config = dict(
    arch='vit',
    model='image classifier',
    dataset='rendered made-up planets',
    train_examples=195000,
    image_size=40,
    crop_scale_min=1,
    horizontal_flip=True,
    targets=['moons'],
    num_classes=4,
    norm='layernorm',
    norm_position='res_post',
    activation='gelu',
    head_dim=64,
    fused_qkv=True,
    bias='qkv',
    qk_norm=False,
    parallel_block=False,
    moe='expert_choice',
    num_experts=64,
    moe_every=1,
    expert_mlp_ratio=0.5,
    experts_per_token=1,
    shared_expert=False,
    patch_size=[4, 4],
    conv_stem=False,
    layers=14,
    width=128,
    positions='learned',
    pooling='class_token',
    loss='cross_entropy',
    optimizer='muon',
    muon_scale='spectral',
    lr=0.018,
    momentum=0.95,
    nesterov=True,
    orthogonalizer='polar_express',
    adamw_lr_other_params=0.00088,
    gradient_centralization=True,
    steps=8000,
    batch_size=512,
    epochs=21.0,
    lr_schedule='cosine',
    final_lr_fraction=0.05,
    warmup_steps=1600,
    weight_decay=0.05,
    adamw_weight_decay_other_params=0.01,
)
Rows from block 11 of a small image classifier, named by matrix and row number. Rows with one number within an expert belong to one neuron, the router's apart. Each number is 500 + 40 x the weight over its row's rms, rounded and kept within 0 to 999. All counts start at 0. Numbers have three digits each.
Before each expert's rows are labels from the 100 images, of 14848, where the router gives the expert most weight on average: "top examples" is what is common among them; "peak on" is the class under the peak. Only what is clearly more common there than usual is listed. The data: rendered made-up planets. In brackets: how many of the 100.
# router: router (model.blocks.11.mlp.router.weight, 64x128, trained with AdamW), inputs 0-127
# up: expert up (model.blocks.11.mlp.up, 64x64x128), inputs 0-127
# down: expert down (model.blocks.11.mlp.down, 64x128x64, transposed), outputs 0-127

# expert 62
top examples: full (75); cracked ice world (46)
peak on: planet (87)
router.62:532507493548488580512513489543492523473570477492455470492512474472547552539560484525478514533546511538578515473552541497553530510510530517476450510595463546488525480487479511488475384522430527465481432553453466503482415489560502468450489479564564523525494472438404518522526535527459551542588453513537514491478531511460537451492530516472507437455459493419475426558475529513477477519455
up.0:526542523512556462511531563528569454408509567517515511490438444527521517535462483450490509457501495508477536448469549541424536469509493450504543443457451584463448542508403475420550539483484494487524534498525431570494548523446422494520455539448535530464499476482513456447521567466450570487518488552493467518570563514509460479473528534470541495528473463563511489498473551481496574495497
down.0:485391474489493514532524532552406476518522500512437404492510555454481539475535469556491556510519501550505480516510458476554454549446531468471490530514523426441498510506477509511425518475472433475569555432530532544536461451502531510476454558548497498520501566523462513521540510544376502478476488485525455476375478476515538541499536545559497509470501465528524525521462503544570516521524
up.1:429526476509519497456455466483434583449591492475437486486496576418499450508538492481488498500493477537469527532507594414534568486496565509534520518505522449454501463524471443462454460508511490458479509494563484551530439539543524574454533561499554485487577488459487456447544523491445456570538544495520507465516475542471459470547467514577429505456493518529515545449537520499463489555492
down.1:535520472494563537445438542492481498501501476489470442515428482565521590471437466471521520487513577533514497484517463500464414514584440540598542470491500428497537472523504464491481484604490472495501477496551488483443430590577521410483550501564477519526506511481477566499511495439558502524509524518515577447475551524507530470493481488474475513471539499505451434496507455462455566507506
up.2:544489529433486575486543488489525437518486500473470567430513528509519497438519484499458479527510516558469508488487428465431409441516472539510495507511500535543593462525497544503508486493505462441511460527490485465486518468466564451507505428524535575499524506543490521487516527479490431523454440486467544490531574522559551593548455500471501524536452496467452502521435425554451565608539
down.2:442449468523552425488567457467580509572482460518599545443475460524503430511498481505515445512542495480487427574509545512520571501439504526404505515520495504465467528529482541447546438538507510525530581506501518524536473449513478496447500589483509502528509463477552487560499481513553501465462550530496521503518510470513478459481477501410480564497504495540565458559464491409495480441447
up.3:461582543464521519512582462486452497609444480501570509442518530490491468490501531505559495444490466362506520496522447468485466535456510534473459493501488478479522489472478552562502558516535482512547530517512587523532453475478487440487417474511507463515449483469531474467475545430530516568440539503481503519543537563527438413532543540451519473483485525450437511560487554511499540540485
down.3:531510398531543458480518513467505489491455449453581506490505414560487527543485532520522465483556484397494514493515456503463463527507456491488533558460531535509494506518471547514450444527520514481388515467454483498463534456509568498494552553470474547544513527528529439564533494476547510462507482487498536516518495478488324470521534532589469521426491500520529516458501528517509480516567
up.4:450525467429571478445500510495552437509456508539467481473484464530454508434472482532529541510476500500504502502491504527417486475514509478511376487478497511496504543495459490490514475477526481541468514482521462537555501508493461468541469514539491477477547555424497489413415523531556587516516497479506527577400511510542498484529491559535464568476587528428550527564473522454563568587489
down.4:441472545487486536571529476455479508473519562536469508485528419509515473559523429441498519567541535515468469446488520516485591487475517535520514511484529483504473516564491566485554514506470467450489424552486469464422551487574481482528483520536495529537501524560516474470519501504579550492468528523530581462418392489491485480469533513380505555474515499495450468483464440466489578464535
up.5:568469462469489519486521445502592466502494578442474535469468508564499508517505534513464495469503450508562451458529485534442532479567385543485526578479513500546516471542495543495526480544505486470448509529503534409544581497481517452522472529499536512413460516533498546482420451464469420490498497536459497464541523483520580469523470559547535500493547525467429403471528462546504527505497
down.5:482514531559520444550498471550510566553366466487558415525523550409485461507465481506520506459470528426499529574433443506522513505553541515473460490464473426513462473503488502515428508523499524491493560540504558526525442459531463537501510504435451503500530457484550525507463523545525492567488542462534494499518468546444422480520494545540491505443493576585525477485556529520483455496442
up.6:523497514488463641560515495518487553524502494551499495506523537513474492456476499556465497479499529477554535535601504491570479546528497549492526498543490537452469520528493503598459480424528522509498504543515449506500470555461473403467470456466464484545485480438495538536514559472531470517518520456518500527449410457540500532494497439464482477541434493439469390535471538495461526495398
down.6:534536465469505465479539472500508432445522455482516521486526457515475551351431534511490548518509479512525470498497509547557582443488481532463438515503509438555560474465510491580491455493517529498541471471512446535498540587553546529508538439453500519486546515490522517530489474463579390590477500516445509516505455477475502552491535476496483475542447535473517474409543538462551483510482
up.7:587492542502538524489503522501425538446484476521592505450529491415531524493499538517497507456431482507522488476547536542487518510487500422453488571546474486492532439518438421517562556523535469542518490576472490516551455430472490561518484492417486490449479527528455486544471481580432529497495465496489591501499510485485494433429492474447483558432532538477464585535544504492516481495554
down.7:484483510386494576487437504430502460482600549541459582477517491520559510550540542480480520485508487428458504517471530507461550536496554461542490497418421594497522444558551507515467515473503489447439495501467427487435545501524502466469507545533507480510549518521478445473515458515528461494513553522515399485498578498508557467543525492442463485541503443496532502452463534519547493521535
up.8:532543423489499530546494509491489579465530521521466521532487516536458552498497506517558505536496483536478450530541419594478530466525529529510498481504488463536554484504494495550502589460557510457471484574499433443447532517527485443490548504472562454486448501507541532514533587415444456522491433556464451497457462481535499557520508486470545509546468490438388422508462557459498485440487
down.8:439479497461454549532513432427508486498504460516531522506522513492482450447478565544512477555522467444545420558435471538482540407512451461501504535491455444557589462508571517515503478521574499493558583466453478486499499553539566512435557488485495542409428484507480549560523544498580478495523511497473551555470499430527535460485539542452488486510534487489456549474460479523499474512483
up.9:483475543575475480550522501512490547555523555472554503432526519519494505485456543560479456512490536503561517514516490538501501456446499456468467572477487517548462509471464422492529460534446529434588534464528573528494465486534521508492406501489474447557490517519453547557446489470529443443462431539507431530491491537543444505488545543535492464384521531511485451510555502496532529520389
down.9:505555470532530438507557528529499522460536508468502502504504459488528530530460500435614551524483464540493533503390475484540424487551547465426476519517514590580505502471511448538454487440492510543504503471466495480448613492469478487494565478463483454503521484488490440528466533519460512561505535487452484484561541512432447471500531551525487608469448545499520455541519505468439504442516
up.10:521501561479515412438579485549459520549495467437453513481499474458519524470470437534477469527572562491565504557489494535510535538454491533463503510425493454477556553420518450520512430475461506545547506535463495477498449472457485552495494510493508489453495571466519519476474537565546458574488445543503542530485484508429425602470460522440500553473580516550532527476436507508491501484536
down.10:477516550448501502456418541512489505445542447518459526498542528558526474511495528538482483488507523503425505413519534501540484539487513575513497549547513540516534573481486342541485509499464519538477618474501504509497511485468527499458488490497543550520558457453406500547561538503433451505457494464462564486456511496475482504478505535483512481544437537390484469563482500472550469487517
up.11:517536490519427470521557458443428516536502536529477450477516548484491546503416461480472509408453479505480559504530525461499473475485539510507549506476538521530509453464513518478549534493473507518466559539439632469415498567524550529481429492560531480535449561579535544472428487450503479455485475473483546452529460479478590478566517540441460500470489513536521476563528458490479545485506
down.11:447464488530539518536501526478524576527494467425562577388461515548520520551490522480540524429472480439526511527514539439476609505464484546481541459463458582446455443516490526502547477579478519510497471512497503524438532535535444459553486480491457568533489531525529454524515464467492512498435500508541485496477526487445411448505464518503437517549437447518474510542542559560525515468492

# expert 28
top examples: moons: three (59); lava world (44)
peak on: planet (60)
router.28:487474543447530444483572526444465540577501538483490508424451503488487495471542444520465487514549467610465489489563494496438540432493496517542519553466515438533473520515593449457475500429441497479516470580541525596548519444442466482509464504473524561536501438471524492478482580529559448467481450501477515532494510419494458494569524534513490527521472542502525522473541539519477539446522
up.0:504479464553500533483511534551543493474558468516486548440505486568462471462468472525500489458463579535567520493451569492525482399520484528450518507480431592467489571431530496531483492503528447473502466418490530443473499446518530542537495479468481573542462441508398518516451521472564516509472505523484483519493494483450464578530582506515506499498502586461543514434560458436500524512545
down.0:573494551418535495438535479501529533430419475493501555527524545507445476498466553473530470456567416548464502509489574490478523455492415553470496549525496420504515543549536457506517459499515491501475590478457506548550505507563509463450487471490511469440471594532534522511507516448484471497536457467524587580507433525507539542488491502569494467485477428509514500492488434481523496453554
up.1:577480506519524445449478439512461466520493454571482482473530490467508478475524474472520524539430474523518476412503487546477492504548451506481531517492521517552474546499452495513411489471522459512476526501593507476453523491514463454469504521495551539396572503535403490443488600491476509504485548559494513499479552612479468417480491427596503501503556493502475547530494559498510515529564
down.1:538548421570469517491467517494512492477457464507489481511501472475560520509524551495446495574517472445498549552500492417446436527485525510492523589559558538518534537575575491470509491479457467536435476456473512402522397478499486520464474473490519473460462517465439478543580537523513498505464566534453505495485544578502496571521441505490560452514518575448492522540472476468513534443535
up.2:401457510573487460511506575490428461477512568447576451502505459471428544439514472474506415431582555456504527505496517531525456481492483503489444472538466536537516513492481523557492473478527549467443501556521451509464491491473555527531506509518506502522538550529590508506505501522558433405453495530579458507464498474525554478484502506498503443520511431509495455604501482550503473556517
down.2:498523468519544491441448502497485503468596563483512463498525478536448476517482547475408446502485548510469530580530484526500503539441482423526556525448405531530467479437427473489526515485554519518436427514536461510570486486510480520513505433557503540530501417546496502523539494546464517538544580567513550540453452512483485479519537474491460447517472559518514424494457571480533464531443
up.3:471497496563509469446556553454555488515501477491492506482429466493488538459554544478502527561469516552511547525510498491484587507526583493500489563553493507445480502544432561472468497527451463447512458454531441475489516421537478404448485522463523601538447514486508476458490508483433479532582498519520557440544522547542486434408501521530518517466474550552418505485497544522507449518460
down.3:555535513488522393493514471507509518505470495498490516590561506479490533541413455561462492515499451525504463447449481513498425551505511523530493454461527544519482511471498517520491545531432569606578498470441470582468491510508460481537535547542528511484520564445475530460434407451480484539467457473510444560459480510511493483495557501549442461491564479479503530472568439526458560523516
up.4:522477527573522460384588500568429446533521456510443533468499485544475515536532508551535490503502413531538474550480471549432481533496528532473553547541443520512436507487446496457565490493505441490535451522483435482388585509516526460504487594443523530443483494457533512517552510509469484558518488548482437536499498429502480497512508458499482483506500563531520452514555511533478484507459
down.4:466547566513449525521505540457525500490489521529402476496497467507553552519517435538426547496500475490481497496467537525590560412504472448485575421441516483498512494474442473528473517528544523520474499480442555548486474550550440471529384567505503507512528464539467513467513433459480465538545557474408493514522535546473487505457456446499441533490520531539472522520551569510436527518481
up.5:542485518468492480382509511527503507524513478497508504475555432525464456457542448463490507494478483524484499486551421472522522434577543498471482498463541454495494612521468546526538517529475510485471519545429466476481482445540461502523476535424486528480628500507430463504507508469578465584477486483433557484534511528430510520447548540536455484519546532578506551488472453534520474563523
down.5:476484475555513440527506430413526460457520447516484502489475548507478515463448551535459500471565570534490546524509498510498459527499584463506529519564515503550497419470548415525494541443566534497512593460487515459556573585470532479403524480459425436510457471510474543483554534562529534499541445540488513483518427478503499512480506480549475524455483522492476496566473523514460452462521
up.6:501482445507463469557550482481590439436453435552415506495540524485464481515459552489549577494486489392567531506529472508488468482496564544531529461484515517462463426458505512562542523437553529532488533527554442502452496510517451469489506492534527498574493450448492560470525510530520520477527540568535444589486461495455478506483462490511478483435485555468523506579442487563443487511521
down.6:505523470485514502564407533562525532543440490480536527578459544449528544520485503523533495554460552563477439468500472494481518526518459523441454533481458554431425494526485464534540448567535510554428485547547508485512525465495490499447483581442485524512538500528511511449455504491405490486530524397450486496492524542504425534500501500468400605545482474525496470467523541487534496495478
up.7:471477571500490508511456538485431478497504485547464436496479535515507380529474553455476450469537476557540413485501480471542514462508505576504526477537540528502417547597423490552511568484550519493487473442550542533543460517462547504544505512489548506451490493517538491490424477526459493526488500569582409545578484554511442485532498477490484515513452534454460435532493504465464501534470
down.7:491525542481515542536512551471542494483533590511497502550514527537539573464559468488470486464537526500402540512486519548485521488536496524471486554504497487473498505488525502494529523449547518412320472529492551506496466460421503471482501570479516488524499465496529456435486513464458463547525549508484479532432477468552513492411431503490445483521527538473511562483618501496447463525519
up.8:454510524578445451528550511474574498541455441502503507531513465500515524441475429528551546460483482430490476564530439508515518564456476505569487560505482439475557411533460474425451496538491486419501467513481540475529544468501520547472500508470573556462502528588567501577536502495519431488478435557564489526480504464527460468528550555496543454492479501501511453507524458475452447516531
down.8:550489453521451507480491478440492501494545465496529491480506520473550512530521542509540511386523561529529476555537453543509534427487451435461510530533492492522482497440463530497518423577587524554540441450483461567514482522613552454537536411550531470504486416492470438541461431544532490519498485450517553511555487459494476504435481551444517469488524512511486473535498507576480484517480
up.9:483503487576552422460544518461511471579564572479452425478586443519561439521538509489524534551551497545470487499444517563495521496516503387465516519565472492426488506503497536482539466539454448531557503487531485515485451525528515463472497572418471555511522488520498463462459538482536560466464478463513484560470556441491487512458541435468452515497485477518521490505495553529437495544427
down.9:502449523536486475535521458478457529457431504475501535546473504542531524556545538410505498482544427444452519428507539483460555535491462532552579419475518407566496542452541497500495441543512563506541512533506479575478482536461482487564603538493485585492503453536476481460491511404475475519448548534464471541546493525492479465521431541532482480504473483479466464473447512479560484512531
up.10:468595494495453544419538515443481512489467538527470529536540556461491507433443418506485552497494425497510507552494500465396513526423573525511533575519513464559477468540514502489575535475478467489515488502508512444486536557483538464471447449483530449515476566512513451413572501462490483490479450480463540505513490473451523587549547504608498478551524488488476490506534491533525456546475
down.10:519477513502483558482484473516461445479513454509505461550544475413465509484489545492440499514480486504507479541571500496577499444513463468457471390508601508470466469552483481504454501538508542574526552470458488505517559495521502495540451556588506525530509494456521508478432550484533527540474523523500498563555495540552389434525474512417464487455417507537483486529549542568521536427488
up.11:497432491550499530470514474527426501465510524517523515532520481552467556536574495489526564539534425457489440513513541529545504475486486521528593532484452510551449533574453409493514506521559488443531561486515462464483465486461473480504493495465536488447474479402455476483485497547581461529538526502413474489462524426469530469511489467570461472432447580491477570530543533515460534554528
down.11:600455503509507447454501515476512493520443482471437513494546478488512537475505407516519471467505517534550518444465480486549520504514549516515514530441490444566624515489544504565519492520427414469417460499556450452440528464524546456516493541464407570514471525525469445598508524449502505484570420510500489480539549507522441471471461558503512510523471513516542501523481510523532518491539

# expert 32
top examples: moons: zero (60)
peak on: planet (55)
router.32:568515524523483441540477462563478535518491458542541545460503445427476514453476469491482549483473537521576515494537537462511540541460556486520482552537547578465584513485537400536511510486486522462497509472571500468563491579530499511489537465557542471512491514481450480463473540505512469496552440536510463465456503510423532578473444500509448513545488543474443444519537443553409466468423
up.0:474503501513471497496535432515462439507422487484525524496495520451480518512474490511494527541536401426547514499510539527457493532545484573441475487473411441437552526562500451485547426579496563510506519445517468517584464488505440525468513503481580486512522488589517517483514527542488574466574465599460528482439535488515456494589465513432469503443477494474518525532479532482489511508547
down.0:473533530541532580492511436424515518514467543485502532472539493481525436525520482525494461504599426504548514500466504523498447528620434477526441542543478516493505479467540587488532509495446528473476447517472474542523421503486470504474471466526484528545495492516516482533518483449484498465542497562517558457525418511475453489431595547541576482519495515482483493399497533549499427422487
up.1:481494547544466523485444536457512499487494477490495515532453461467519496524550515482530513525529457463450389495449588448605503464401505481399485508403576528523515541498442441498488459494552554491501522480518525522505488446555512501546494559541482435521412452494552469557530506476498519460522541502517497492552560484537474428511558518481452478478501486553535549529449500543493493539552
down.1:434513478565464574529495511506538479493477517565419467541542469476546570518525472514452573503525534539541490483496463483520509494481415488608504496517449481479440480475497571482504506475573504481567535512581540471440512496525443473422502489471547503474465492495436547543479533512489597515517513434546501455450503507521563492493486441448508537505466504493394488490471407553474522478498
up.2:520466485544544443510552463537510484490536487487538499537489515483454455489536525561502513482570456510463485527485513465478499433533484462498441516459527485506528477486570462446523417506513413500454549557528573544495517492399526620526514442527393474463478507495448523565488509532424508501503527487423517485561476473500476471478541512569518528549452507498505473440498502532576449536580
down.2:540507486444436560440508549521486510529466455509479417501487456496473488483487527485492489479461534469554447450469502540561542510526488446469478537411487517601572460546506490483467448513486432514534420455563478489491496542497488475534499474528531529510525454452482511608451553560591498509469469492490472553551468506448513571559504432565534507535514567516428471449492531491491545504530
up.3:459566501497508465531463515542515495410495489541509439515472501454507503486496584493499508520384414528597497481438497475467451492502511460522580479484516561523490514515452554519511515598473538555502499479598508536486508487474414495495508449452516522488518457546519581540566511533466490518512476570463458528494525551509536459540522478528468508441513476456419517489475435416541483474499
down.3:510505525471521476473551466557482491464480518474503489547457496563491552520517545458485544566453538524452468521420470562468538534545545537562462506524490491481507488539513498499470469526532486505456446501452483471434476532486538519488441364478424490520487478549439513509432567565536485515472488475542558468487538480478473617438497516490520547464430622514476455525479492510522496450552
up.4:505483510496539502443435446532500554483536491442495535463519518530553510528518525420397546457509445486471435532471526518509490566428446513390450460563523471475501574492463522486453553547454503511480597463535532465476475482534535460482456512488526500487544444578566455533498519494542536528519502487489537487531532499453497529513488505505569484583436443545470540422466503501572510513498
down.4:505481526475411521500461496551494501592548531616517607477531480468494477425504499485488477472475481430556537546524528439460524536485436473512547494479491544500510528428525495549434424560471557507483465467522487479474567463557571546538520497522483507533526500470484534417565510535539543430434504502470471531501498427496502472500465426528463495458527530490439493505538506530488490471562
up.5:572505457555489530492498513505457554486548457541564449520515454479507502468458430541464486533466461482547516514500484496500480511535481439489460532527442537581529514476494502505486527522443493515480511543537492483504483486468524448515502493454585471508522504536399479551566462528494535428427507535543424514570496475542411584415522560461511483524475532526434408552508539514504559528425
down.5:536432463487541461492492508444519444464482519473542544525479479457436537534540567497580563504494461512482449545494461566500556504510461504465477452525552513434510534484510571538497615475468530452551519463487517545532476486556520531454437452442434529490534505489443513474447434500444485504515476503446508547521512570561565507515522421551550453499538431504475514528548463507518458430477
up.6:517496542459517521549506541502578474531556457525496529556398488509525490486598489446508534455480521513503520497518531531454479501506460481537516519559470462535557551542482576424448449526546490544468405515404531499504429462499509520566501537531488541550498541508521534523534471516540519420443505486474481526437420501501476409507489446502589473504501494467474502430446475508451525453511
down.6:449507458507559525466513590450481506480549529449562479564487488523561460458475471487506450523483564460472464512447512512472471504549491535533524499460490499517522586501491447491542445460512603468591505525574560445500486489490519422502466551580462431477511476511513540529569439470447545521458467488463525552429519517480570478456493508515551557462443497547469454481534499456451527477487
up.7:489483480540588442504502442557526509556529445399542542566537494446452583517518470470519456491423560561514480509532513475423455511528534495422575529444541513559496515497459494509438429505554500493473430458472478521468436497540578490540474523486489543445486444484516548504472542451448512513513567532466531592506504547532441487496491514557525501477533506496457467482456493479498509480522
down.7:487578576542447520543490543486512538474546465521452471456492511562550433556473590546452515497535511513457538455452485569460576522501445436510527496501450453532447453508509500454594485515487468517487491485540484471469454514557530475565481510482456511480444469521510463484444482502510463554484505560457544462436573517446473568548515438446564496508480446479538448438510550503507506554518
up.8:455502553481471464434524434488519510505515520481490532494555560497466565515526532522375461434499564501543515541501490573477510462459458547468432560468543507500489514493512482486525491474465462488505580452513543477457493515461459500507547461527560463547535544454518447458442530465519473452502498548514478507425440463509421513595511534550503524498465571522449513499549538563529584472435
down.8:493496460508531454479423497528566525496471511496463532531539524474519491503567483525490538529488425429518479509480577483515509469511510522497487488508474507430618462439579548484492452497493557527507528591533484490534464460560538448608484526501483489498445484496498489532445505510464433535431499506430450532444503523469478455508516480517454510450553433519514573386569545532530534495517
up.9:442480566469532537532505518550463494449497538546465530493464552521521422580532544468458456493541480495454505468523549478536511565451503539518436471470441441423513570462517514488571499496452494454552559494539472505462451524523499507494522519551542441468434541485472497451550504534503520511474557515535493561527474441443459507562511426520575588468494415482485570498502475499509475429465
down.9:547490495437497538447500530490586517493448427460477493612522512511479544505490479515511525425540576458416527443462486489590455518448482512530526506494475499562514484545549493525554521518594487565535540537537557554557509485466512493523431431521561491539516460498456508462486479410539530521476473515419477473483488507472498460522494478444484521494478489500479471537525450511384539476509
up.10:474482506520526501523516496545500545506440472544437549472496527521466523547506599520465512483508534454484475539497534455514427526460502488461518530556596530543424344589510520476522459465529479536447523471498566458482508497623429502493509525497476565494528500497505444500527490578475476522516529519521559498436457497509461543515428445437447474541512484499501462499481464455516501479505
down.10:504516564568483460497476481524520457473511512476513512519531546509538504487499524543543493524504497466501515421482430528487550487456561570523534445515511463503589473403492476430502486488487529482510404481550516485498541553429512468470491507492441529514454487474462541468470490500525487472554562502451558497591547511440431506555501529449511541458535450539549531558477559546476383474425
up.11:519466563527466534478386484557522499445553498532564533540551547475421471521516501495514513463485554586430494488427550490469489493529424478475512470433505495580515526518434483537508510539478556519468470533588487487582493463557537491472446536464483461438520505526483464527466479488471460482535532478507461462474531543430468573511526533480422487461465557464528574518563496479508481518469
down.11:539524472472493507443529500532551498541443504493498460539539495445481447452495465477513517464461540501576520497520517512469407539511507577494437538493534559426434517473473442509462476514501586513531545450464520459532507458510561471533441524451464525514474547496458508472575493547506435499495518466502479516548516525515549544455562512415544574561498521480440456452522423478620514504476

# expert 46
top examples: cracked ice world (79); full (62)
peak on: planet (90)
router.46:477543543446528532475465549502500598451454453530497452503400514596480568512556572505527485490450476516556527550467480546534449441471519442429434574545482425552524476503466452543517433496545503502486469530508505465471480474481540463487479518508514460464403501545535453535485576477525568433446464500460498486500474488476552505474524508511514484493470481522465481534579505560529530507472
up.12:497460467501544516484486505562512596457563501504544507563498590431500486521459468480453557519479508498495523494507491491547410529491543527477459489495440570436488524576535539479497527463491503539462517500462391537458440490444390534468461482529496521457565531556468452475504453467528507470491448430475589521471502535462506480495550459457489567531535531506495549500463531539471533536553
down.12:537460568478508478481497412463542460445567538514470551471444490489581477486511443491463496561499496472506516511483461550483577478503489578501460560520508434491580528489544548517523481450516556502498504497503494464486478514553544466470538432509459474519474423481511496504488471543540522440573505515480514458489543522539520555596442460477465509472566485564455453559470491390467417485516
up.13:463525505485461506492519515461553504483521448408526529479447541446509517392557495496460533531521498425545514485584452471490517549478473474459531499523526505521482453482501466497467591568562516549453517448471468442483575496518564537494482573555440446489486482538468524471508501542526509507468484499517552460447419540486492540490569539535425454515535568550467501462506563534507526451427
down.13:418455467533472513585456502555493529504461527522530446476523542494510475475539431464462499443480523461515542485512536480507458571495450475446511425526559542397553570540480535523523431490531458533454422509540521543453468508520397438546415515516452487516518518522459541480480541504527541529455475492539568501567500488518511442458508490510485491567543444498519546518524569524502542526469
up.14:543485478467554508494481516487525554439446459605517492482521500458466420526524445535518524490539537507537460460503554495505438554506548440467541535516454528466543447473479518573468512541512499471496540515427421442474489537545495464509486492460518494489543513486509504566534470454533552518492524479459614535474413474497589558486516482401501522500525452464474534562437492522460556445499
down.14:493562463473585475509536584505503506559415485485514508514523482501441521448491525531485524541480564475431448497529480574483544534461526529482464518473484496489485527467481578564482462455526503476572436498543425543550527491493559520538529496419469520511487479505496457503417503450480450499485468582558455492421513516503527484523435503532400505515524519523475527435535503458483445592550
up.15:560439502483438528484460510554498465440496482468556506482464429459520482473496514474510477464547465460477423474512544556444472453564562544486490491526485539393511503519491453502515479495544512590489586522430576480569472490562429467569483526450509520510524568481493486495486515520481484512470481451508523458461486521502550587434547495479498462506529475539457457525480492557541579572551
down.15:483546559513563476493537488473458493497523521531516487516513531503559515457489461472533490533500498512466473526496511503457477411406599483641438512527478496522532429499529469495488473546499490521407451494435497517569541465482465528522424465484446505484477542529452549434505523552479453501479557525546421538450448487425506494513555543504572510538458559488542509478485558480458531531504
up.16:543503515574488498441538422538516503502458508484408494469472484496490469496485483483516532485519584551472507508483488514481440496526485536539554465486513472462481532489558494606513563496489516466531538478555402481468526409513538436448526496467462518565512432504508508488494462522452483439500515528431437514512543545497502566543533493593541541386510544450496509462530552434506553469531
down.16:479592508485512542478468475434503531467504489461436485460547485470541575567485497523491553554534549433524443498487543530550544562519455561416495508454472580509502505489485543511511538532469497547552476415506404493549495528479529494465499424528524429535518493462426483489455464437522504512461490532482530501460562487479483590470556524437516471523567541500511470468524489533487409506481
up.17:476553591433525525504441442516518479456557535515450522492463458490534531456551503470569542471509470510482547429514489504490465516498539528520502491451552551521552561498501400520521448487486490423476531488545453481492462602531500512486509508539452552438449484503537428495488471526529481526516548505460478486516566520483461426565519566564489469505518480406547496454489551412487467483560
down.17:512455483525505457505452438563495537537476545516494439516517507507456469517574535486506443516483485529488507530505511446472492506489524538419539418462528539468457535605547516519560530513473501570506554503509562540488536446438456473443485498439593420487480561512496531526522454538472526448495589521506440461509471558510507533463563494477524482435520439517490513543461417533545445477446
up.18:580492517418421464411504484459602511484505495581462525438494531499505421546463480529463523524545484483509456501478526537438494470478511556512541443450454417455501537492461525505496560536521535519412514493461478497459543461516500558460550453480566480509494533489545585510512520527548493478417591545465501473501494475492468507488471510503516488463517550583459581537516506519461519519469
down.18:499515492441462568519545455559534531482489521443527481537461506552534469484477450428474487537512495477513560615423497535484551492530507502511512521451473478512542518493508532429527485503510449513576469519481496433475451455518480512438485451475507506534436470465573570502572472610534455523497501476555576440522550522501474508469531480438483498497380453472494483539512507450519530566490
up.19:508473431436530557504520473486521493511505567495437490446456520519505493484455476477525489421520434590500436552509460442447471507511544545463504472496559544553531521422541514458543517450558426524559511457501454482507529458563583543524570442444570506480493433529454490484540493503499477600467507494418516545493539487518473426527505513485516509541495523518492456472546546462509490486567
down.19:450505495469520527480514457519511496472470576484465480531500538521496510521494562470517502574512500420557530561483489527579465411490501476447490492566457492523604516533517451507514463526543488560501464460502456491429473505493498474451490526441444455531652434467556530482460522490577499473495533447487561504451531475458524588469536467457494489564439541443514470499529514488492488533485
up.20:502464470527544532504373525563466488457533533488529521520486538529510484552495467429477503463499465440557438455504484536482465498558455434623606519481515550520457520482447498509446527523484504524458483474533503514473531521547450488468395536531456450464504521541488500508441459514479538529480529510515461557451522542493542457576440446524484484490502464594495463537548497520512501561528
down.20:492484508538434463538491518421503499535495448492518468559459445565403543519479501431537475501476482591499503474486507494522561520525539538576510493564534484487553573496435572547521417533486550473578515473523512536462546531545495530518558529460511512414495453459443507522484504508485439428503501465493566509574499526528492477532445441503487517452456459469452486532508526503497486398487
up.21:513513459546483500545438467482445500538475527499489492470441561481525510517443592461458511507459482487558520526482533508471480522535427455589497551557599528501570461426557490498500505516480469418583435463542516515508493474472470505490479530459497446493493536543475477499497496459483551500467509526469541490501517497507502482532556493544458495539473393488383450548438550493549570545557
down.21:513585496509458514463521549530567480506525480496514500509564449541489449539477541434533497499511549520444479456491565510424566469492473437449511545524457489473494537466495574467543481493520515480460546500394501482491488492504490494578470606390477516483449455496435531489472514421504516507490540494499488501498516516516543521581449515455532496478544467563518512435484451515562615512501
up.22:514443485528513602445574460493516492484481536472494496514426560478491449521544534480528412539501494437513512489543450493453505507487472543509437427460515504614497514456537495459479503554532543455543535495501555463518450499528506457580547472500566472471522546536497514495544448450488495450492492514441500496537422542459530461543511481454555504468522543553489602502421482479455448511548
down.22:507462506498574563540476502504527505462485526510488479521463499485482461514535533472552529470556523483462463575582508482476481503446442420478476495600438431566464499537504445476510535506548450512497538496429481488546491441503505461533536560503555532529418445444477505524481542538523520444458531528516528476490512512506482433499584538581499473430525558440518458532483463483596421489482
up.23:482534473490499512481495451476511488553503578484500476474468482481564550449438539537469524476482449464538511473592500479581455474515514515503527479565522445453483469477447527600378495546520490467508507460564547489507392477537499432457490558563481515534506474485496515438532529507528493520490489537522485465507468548523464446493549590542492480442512527464382482545538540525540486519484
down.23:577536519483429398495518546548520534553468489523501480463563530483521459493534436473488529486496515553541407496474482491536505467523546497530511484486518510415530535521526519513588484500475427514421499441492483478476476505519482429587443525467415504490486557594443504450473595425443479512507518467519474520475437484501500509459521458499492573561460503538528505483528549516499559503467